Rows from block 22, named by matrix and row number. Each number is 500 + 50 x the weight over its row's rms, rounded and kept within 0 to 999. All counts start at 0. Numbers have three digits each.
# conv1: bottleneck pointwise conv (model.blocks.23.conv1.weight, 96x448x1x1), inputs 225-299
conv1.0:480561483489521526411471507552455464503443526487478536519513570500539524502449484591534502539523501427502528464468584453609466437516576533479612548467466574409485518478504556535518467488467512583476454499510575474593490412520
conv1.1:542527499491505483472406463464596522512495482566577458500544551481481517529529452506546471543511507475516477454528464431477479541436533433517428446486547511500561438515577513478485579461568519483639460468514428538499477539576
conv1.2:530519473493479495548486530480618463627472507582593499494519495481452535503455527517475479460500485531389501396581465509397455514461528494501528575547453506464509455441485506571679542546519523529476617460537487413418454528559
conv1.3:535562459463578487572484465445501482508489494449482476556588422506570469458516481468511445514463521459559443497526501522530559493521521441519454482496517504484421449520485508443426447495507486422521538581486476510400529539445
conv1.4:478547476532559553585389477485532434471471495387479506576521466660651467403646401500460462464458427584361513450418402496600499497496530410562468450474602522533396423513462407438507598547475466476625570533441423509489593498503
conv1.5:580498454471539597575464519529514462467286493469492459376462566525576592419426550575478468443540459469484433474465369549496488455485478578505523476502485469503457430446428561484468380501564462447545475510431479524525471402524
conv1.6:483540465383446615497502578418541518452496528501456598568490450658559413616482537544550433536457531440449470445578524472391459466467498475509417553533480448452575471427565477484488456563500540437437490524462524458505453543458
conv1.7:554518462441483511541469519455540466428509559510442468550433473608512422445441485508501528429511539443436474524610441519505563536504502538450381525526486487542472473503532483432457443560509512436585569524507477514524516475466
conv1.8:512554521436504441608393490531501491512417443461511528531565454413455556590456504513528534466464520468450555494434434434581449428534539470523530484500468427490506548529466522568549476488488481614519532559493541483477490526514
conv1.9:524504507382492421454488613522533505561554502519462469458394583484480542497571470546554468455561527500472510445503484562381487474472446502476526578464620450540491478534521412575478458489472489483449525527472576433467464486456
conv1.10:438474524584576507514571426465556479514470501560476489500452434668439496461418482512510528525492456541556556382493368514456528515495473555503520534525561499421577519544457536515510532465528518591594463480509424489532451584524
conv1.11:424476476415436504378521448482575412480470481372504433569482531453539483523446515494413453510532442449476619537460489440466426528487481423550484488537552605540559452473486473601471446431512490501414462460447536460530528403511
conv1.12:472506511441465544562575393548477542508356555530402482485528487535408562585505601489453542520563507446549446511504559595510478473514507634500589376501503474572482542452524562529567428493609514512485424490445426537508562392617
conv1.13:524474432558476452501514478470493432509430543499397437451355481536560484502404481496469458505541493451466520486467503545606511556536387552449422527448470572504520392339468443524557474389427525562429510560490644443445515469561
conv1.14:536486514516481500442514457540530498498525456414551539494537515638539439418547496568423599470441544531504557509522443484490501502481479468522448578502510423534495486498456440392454553484519524536524466531510518578503478529432
conv1.15:496429431575516517559436396431504467529548535517495518465499501520568517538504565445432515542576548504528490404550550572423485509513569468537547528525470449490526558472522435524459505491411518635552509447501581562523515540511
conv1.16:519569518476521457594525456562462413462445517402414561493496460538376497457480541463432501451432513446500487426531408514475488441482578475465534495512534510453501498385503561480568494468448503476484483534444492489496420500493
conv1.17:556491507491519464570601436472415492566494508486474477532422514389508419475514518483444482476402508506542468458502512467448447504420586441511479438480433416516442430522605495466498514384420550522520550522503446512520409382517
conv1.18:415473455564493467546552527582563407456482508472516530421447473417405513437483497493523458477645488539514454522439443512463524450526459585493581390517379525560448565561415532432440585422555522461543590463524422447543518448492
conv1.19:461462515520502513452501457493383455444548451543486470456465479558491493481486427443381522501485452498590409527472423519500517493576458475419495493482473450513555371452492423484493356462546469440476512493564535486519555519500
conv1.20:554496574428458511490461493391470471548535548532532381470471491544572394441512453579545509557431520424429497407527514567497474561504500504521468518537538385492537501495572530430517489567448491431467403490532538536567436462503
conv1.21:507433428512483473544493437557479528543474452510434456474462579432462505470434559471481459464450462530513399392499468481479477411416488513477449437437463502460444475512420490509498447484487461451485477466505460481488425479467
conv1.22:461470481529539533549559505484550446428549438390472525479446528522573532539583478532442491473516473504523570437465486522492513472435499528473528526536467533533545534486550503498534556436567486480534495574449524438551496505420
conv1.23:548463501520430444602509474578416442468453442497471498512530533470476549475527586445392448472623462502508528514553542480495555502556517499519404502533493516449457500511533431461521484536480509582422548453468493477486509497507
conv1.24:359503505582549540462481575497492539438469486435526551499432481585393490496520596547581312472400421401532505420498534508521444467403588449493547531450414435502605431552428409500524499490473472508505487522502387544479557537576
conv1.25:390523513490551462568571485386534486526523438510514550431458484505361396495553640440471481521449472547503606473582451517416566547451492502462440443486532480427557460445446520542467478522466523478404633609470483467533435438487
conv1.26:506551457426388533463531556414546469472604518510504601527471506473500446570450453477498524519473578506455560473482476458497501470439518499470530577469514471440480506542566543547522435609520496494469513566446559520456529509527
conv1.27:449481518466388553510607481544547503478484529501476525506463493546460409567479470463419498460552537496599522494533640442442487507592454652501496467446535521501549444516486408509489489466552557480491494517471525472490510455564
conv1.28:557579531406435449541487461487541496452549509503626426516469493448495479572541486616508451448494443453457541534370501467542483407490392529459457472512495606447413623488507450457456443534471559425388559471520468468514535436571
conv1.29:519422462517565366526450479441531528516523558504508440531426510439502501430462473450429491518479513571501536483425519408568513501542492521443395487476505567539493404476483438556524540432551534540511548407462451530550452531599
conv1.30:550483462583528491487469433412514392520539516439568492560449569428577476548473430519509456503463606464498421530555546481434519484482557381481403523521449435565468480502520513452444547547482454456559435544489454509409557577427
conv1.31:421358453494469466466473530419515517528494463458462539513502466461411498608479473448550465470464515505506486445513546469484529458448485469402516447424444434423481451456471468576444501449441472495440472432465550494476445521468
conv1.32:530517451416484514558528522483478504518603522394443457549472458608616467505628407460458446501478421463483502465586590429432536527552476524504453501454506442486487466403483537532500503486478466555510498590513605539577532520534
conv1.33:560542497447602597569485468501504513519569466432533434530534533435542557464415508480475489495486536464465466420504407474520470483480476470479508538456465451462478556459438582530484415466469454440403520489458590459439531525529
conv1.34:487464486569441496449473518461542344423494540573535390475494504512463464532556517521503498425476526377451518582493504568527527549452483499487515481570503467639487576387420494475519458508440529426483557445466546513492577607478
conv1.35:494451434525502565445455496505570593509434519433528463527451456522461497506498537507558492558549475536547414540560448569524516525470435458528430552509507478456564490524523421508559506484495463485642433462437505486481485430493
conv1.36:503569476528543438535527461585533515537386458470482495447360493425497491520598476545469418504562449504540518397568522537487446478520581472476578585565498452546448475370423565596474555458509511491617455509510538508392552448462
conv1.37:603500500440529527457569522468505512507419551487497522552476511522537513563539489527451456486441585501412562447518579460447476483412489544492444393478487527450536510417507587461441642598596480532562421461507409504634569529415
conv1.38:489483476468470384488493593506392452470532474481501412422457512464443484530454629587600475569456477553503475423473525426437448516500495576550467535437489495461447482518482438459546427590488492450460529467569457437471384494485
conv1.39:440490401584466427623636500512495499639544497519496563463486497459483489479416511481396508549525492511517523509576535473466521453532487513513488507488552482409425468527502409544559414484484436467514507380409568469444439578433
conv1.40:482454402544541477537524553484487503426383583431521533552526491450552537547502495454489482480425487506484525481535533479488510518484573469493511496452458504412483518441490505414531474461434438436524477515504514478437488473520
conv1.41:484502448527426525428581440491495490485450474496562474449529485516441489586489500467492545480524490482541445453452500532432539492512492482508549515556531542439543525500492533437537502428495507506509434504492455580504487540559
conv1.42:428518467513523408534493533500505505552548466503572489551622437473456416404593548513527470488455490533584479501529497493441477480514463459551465566442437478467479602520471544497547427507490484573498520444470350465443430454515
conv1.43:508496493458468597486508511591499469559538609406542528488521480483510449532488486475449552542529552497516448468402508500527489423587584537402508490466555464498446403488488492477549456472470513491546490500425544589422626526531
conv1.44:482514545566502335478552438469468347484463491467461502510496489516484553536487579539506588444512561513500410535564587506503499515488544432427551418534455518526434508400475445457412434391488484435632530456484407475488500564492
conv1.45:537443433522609495587514413490452395467498496460455428422528470463531459472500535407461475462459560483474477427530472514443486524467518479451512501508461570524439512408462550472546481490474424466483530570476597535445568503527
conv1.46:611565472460509426540459471517516509569526508427511549493439527406453517530517481568434456514487464537542532483512425509466479532402512462480513464526547453484449507491556465464484557516467487453512462558441477501513511475480
conv1.47:417458579471497462432451457533532440587502401458514490540491474491464526480508445469497516596455457524468442572508506479484498514505362479557465435408509545519454472614462440433471522428486474500557490408583421449496495514533
conv1.48:373453580524488483444460552377447421543525495550542521482536461519464476426506489511478620550488443533477467435424441459569485500512431491434497465440531519475475454397451507497567488515448511485508504500541533547411450503539
conv1.49:532501491538487482531482413543574502496467465527458467524526506437402615441540406489435498498526553487465472493467449508519453517480483417494375450453445406512477499524560481406537628429446492528549506493551345436528555448473
conv1.50:532485483375411647521486532433456562399539480514533506512569510569493439492512633551601558498430532439453597505455547511548564454470493482430555608470442461501557495476468513518501614416324508530552490470511521511538525454492
conv1.51:461513537539581470438476418568581451488544516499544464485540560368484527443547447530585477517438459475505545461454511473554468435500357494485496484488515531510415592498423546483495602321406627518562532507557501528526586497467
conv1.52:507557491459450519560540496455579528493318563507451466577457490459502469551474479532436439419605517566523504527672543454439491580598427555484439549480460573453533556467457564445472517497393480581443482525468509388501493487502
conv1.53:504484555552547477522544450524506472551501448571477410477380502477478573461471455460444530520412403468496506527498450523417468541500521485525437483511561533573350483421431443457428483516492514449542488518575426548430410479449
conv1.54:449587508385553401414456437492491480502434476501426569511518434407442480521535440497476546493533584448501459472502469468431582517517521555487406451549543438447544455494518558439477496436491497563460447535520454468482535526494
conv1.55:491541543513525516522584500410541526537501559510533577500476551583449490571580544427434564462533510451509467475539409618457467484538526511483560482488477512514497502481465452456395448612496479432442579582560501462377506501459
conv1.56:495468386539529443582512429482530456422415542464461489536478488466530428484486544460376445450484558521540584508434573452409508505509527485437463520564506479495584496424516504430431474451535453484489595584464562502547488588536
conv1.57:523414492489479544533542504486452501491477481547424488490545562538485490451508480486434485445417481460451449484493328566526472519424527331481501410408424382552508410429416519473379519473493531471502440577518556418511516432438
conv1.58:568518479477520542486495484502537456506460445523463473503503559590498475412573372558440510501406481407453510392462441498501400483501522440492422483494480457468559408524462454429571598472479428508535407528488409493490556545370
conv1.59:447439448494491476485487508512483545525458470441552593539508457424443525509587524500481538530446467478525465441486492448450471461389453516462451476493516531449501451418432537579505519412419511476515582498437487495442499404545
conv1.60:480492466480499572480494458547489531530493496414511543438539473469464517529550467492461385426459511466547479471499473405532475511433480555438526443483505509463447446500529504493472542506448504513513489470435491506471480467584
conv1.61:442420489707599343508561533561500489460565504468496501412502479501500517521528439410514436441488482500488387520464497465555432452468491501545522459491403491524486585538535540511541411494515506519463470566510563538498528504556
conv1.62:426406489588470542544485466433524549415470474509521485455452446610499481402414474513490409502479479564439471484589515488466558502521526509636396461424465467491609566480485486479429486606420479550484528488504527425543440493438
conv1.63:458456487525477380523554507491547499432574518461534501423451432477448493547534525485536433469456529627528575443522405547461449506473518490516513480459431510454561529510660530425431596552434542512530510566459443506506551579520
conv1.64:458510470515477480463558512506470425580516462505545525504538511539482531515495476474437504487538569438535475470506502540482523464430454509473470466534531491506460524530538522513424489536546481453534366512532480408469511473412
conv1.65:525458396449477497515532437481500516452530517504403416531496485512584472486473445409433495457511549561472524455569538578460542566483570482494467482547501587581597443553478480439592489451555559420509526447499521517453440531515
conv1.66:436482574535412505521496421425515492457604427511510482512470538518551406481461493528516562618505487522465477489508441558445523433524494483514503510512541460583513504487452375476465439492583499452493493577547418542534466415540
conv1.67:437610513484552535527465483574467504509499465384507508515537489444512500472469479520455396475485469545452435481395413439541489420500444395506512403421429461455421525460466435482468402403518510413558491557488391523472491469478
conv1.68:503382454417552536498525504432399464408608504510560557583386386543543439532474434544662413572505544479441515484402556441542441529519534556466619446489398645414486487453493469519557408519488487414558391414451461342529459456492
conv1.69:575497559459511528379495470410436557483508501542474532533473512592524542563489582512496527519400489457509421520580483601436501414400487448459556464526454471468497448448535354539500361582466480392480420451460495518480430510453
conv1.70:560461488479587518464465572526447392482563510452557499521534554491535494440575411541561425538446385452545465533485503465532480448493481545418526522514562524563502472603451490567431451489521442464428508468463520454557442480512
conv1.71:429432484494480556585549579553462430460479443499511523547578532478555511538547562478592473494541550491493468506428469529602476517420438576526593511493506432505446488531460560589456438472553446395428508483502599501480490471465
conv1.72:539520413552437327448559469424454622553595535446497543532432509408472417446468464438451504502490490532525596450520430509437469513559476499497410466575562570444511502534573503445527688507498412484559535581476478468540397545504
conv1.73:432471574412462380480462527525445435482475516571486413439524502570491484450486531443454555450472425505438472467439441565475533432499478501507476572531550512453472488573579446425458470507491518496438479513549529545556488452501
conv1.74:566474509548434568543474479529505549509417478483518638514589555462360523557433570589515523526485492488447413544463526458546522482513468562475520467481515476504524453420463514468464603381492498534597559572468444475541467419478
conv1.75:502556392523497490499488474548540545523472481515470440504506520451427472504491481432419533523487526468504493485472479556465490489446459513466497493482432480562534452513515438469561540504570441570503453523440378346487546481454
conv1.76:482471502588480470445435541442545477545537477531521475503551467512454485486528500478517520544514464467481503676441506536493559538491517529475660461455518543609478485593435428627511544453497499447520443541564377446535530454490
conv1.77:474451470501422522455557568544539516499577537503485473577543563541547544543501464532589566536508410470479451361577440445631525538564433552497417519489506497414531486451459361474541531536462539526488522479527458431427468569611
conv1.78:532599527411557494439477495430494550506590559478519403528494501478520487540459483561579482562521485490426503411524502467497512559559515495504520498482523454500433544471503492428516474540513575419502538574499470515503479552459
conv1.79:534524455416595450526430463571472496525486552480484452665535423483527568509516425502517541463549447450468491433471500416572535439476530566460551523561543486502491539491503510535479392543502491562424489398440492430462442445529
conv1.80:502473534615463606521443475483522529444467553443494522520451462552481525475446416514437518516506458390500365451517507588489419493475615445489512447521505481503461551459568435557538549503419409496497510417481489415514488518487
conv1.81:459533492392530523508474499497567519495445521471514574565501450415396512556529548563557612529550569449563532410504505445397455513505444545486500497556432583433470506472562497411474573424453519467478509468536449544547498491499
conv1.82:540541550451592573467464540482514523447477498568489474592495455520471497467524422552548490513472482457421461396457447494475506465472410492430501522500390478390526472501493498541522432393382472452468436510463424504492499457480
conv1.83:474435452578459612552468505492441490513531506450542441464483496495556427397440580505510515541504506482459416469516531424610503472477546471500393529421425499464517628407451533551483479576467474541466541478416405385430479388396
conv1.84:484568501559623404442502461482481556473517546501511530477508477522534468448531391543481492519576465562608505444448481591531574473566534527542498603568461518464470464546501383449512470605514475516392555541495487371501462431424
conv1.85:453452497544530505462504493509433387495520519489479537495451501517520529445537550626586508486423498564450446512383556433536499444411439555520543480462436536476478606461422558479457447496519471544478460464481475479510512456461
conv1.86:448523490356417587507517552427479470526396518458453541493502485464501580505557524497467444521517543496445441479449522552497439531421537525481484449540430441448441369540450508420522431452424490445399417479533638432491499407505
conv1.87:396474507533549485484507543520544440535468440460437517484471588432504555529501544555443560482432521498531466450417516439578489476450394444479433535508453460510460521505475485502523469493469482518487530462522490529519463419483
conv1.88:482487459475507470378543570511587519484500586445525464525460453577511457585452525458473422510469473532472467525537616444455459528534495437568539588558489424487461527448530459499565489490430495583425474428412511510483535484447
conv1.89:366421429474502492479514458448533520475356434396441448539483463548453547460486458487528502520469463476442483498517518498536515500546513418446453438464502539563510413515533472492536518466479470430515475562411434508486523476548
conv1.90:496533468461458489471495550493565458495474474469519531515430546501492503467592463563337483518500516528498483498534398432463535485516436483526541546493556430436478539513466651521502468534488500477486481506453504513441479542438
conv1.91:496434467372560433513455544438509522425519444621429458471507492485456450487480512472489493425511488543413545499499461448446518424535479434439532541478451474500496439471604424544556581458431520409627513541497578603574542442461
conv1.92:493464486520452497511479461518489562569546475512554581499486536499548500598494525524493455452514569464388509463487578478447482441458500423574464461527462578472498561535615530467412545501529513402475470412503411567469484610493
conv1.93:525510487528520427524570457477485595519511508514392510464486430466517517588562514391481455519410549520474496497522541519478537493553465508530492558572469498521548437496476424583516537431506454614508488530460509531514525455503
conv1.94:456476480476503478458438525466437475565547475508489469468474463382511474468566428487531490463428476505447423527453495497454549444437509509484543503422420568505541607457430563489502509475443510485479520432464467373518490530469
conv1.95:441464476471452452500575467514488373496495500403466433388473506527534477475490442503446464493480513454545506414523440483444544523584467423460681584446400425457406507394499403565574408421377510522521550387500499477523465518533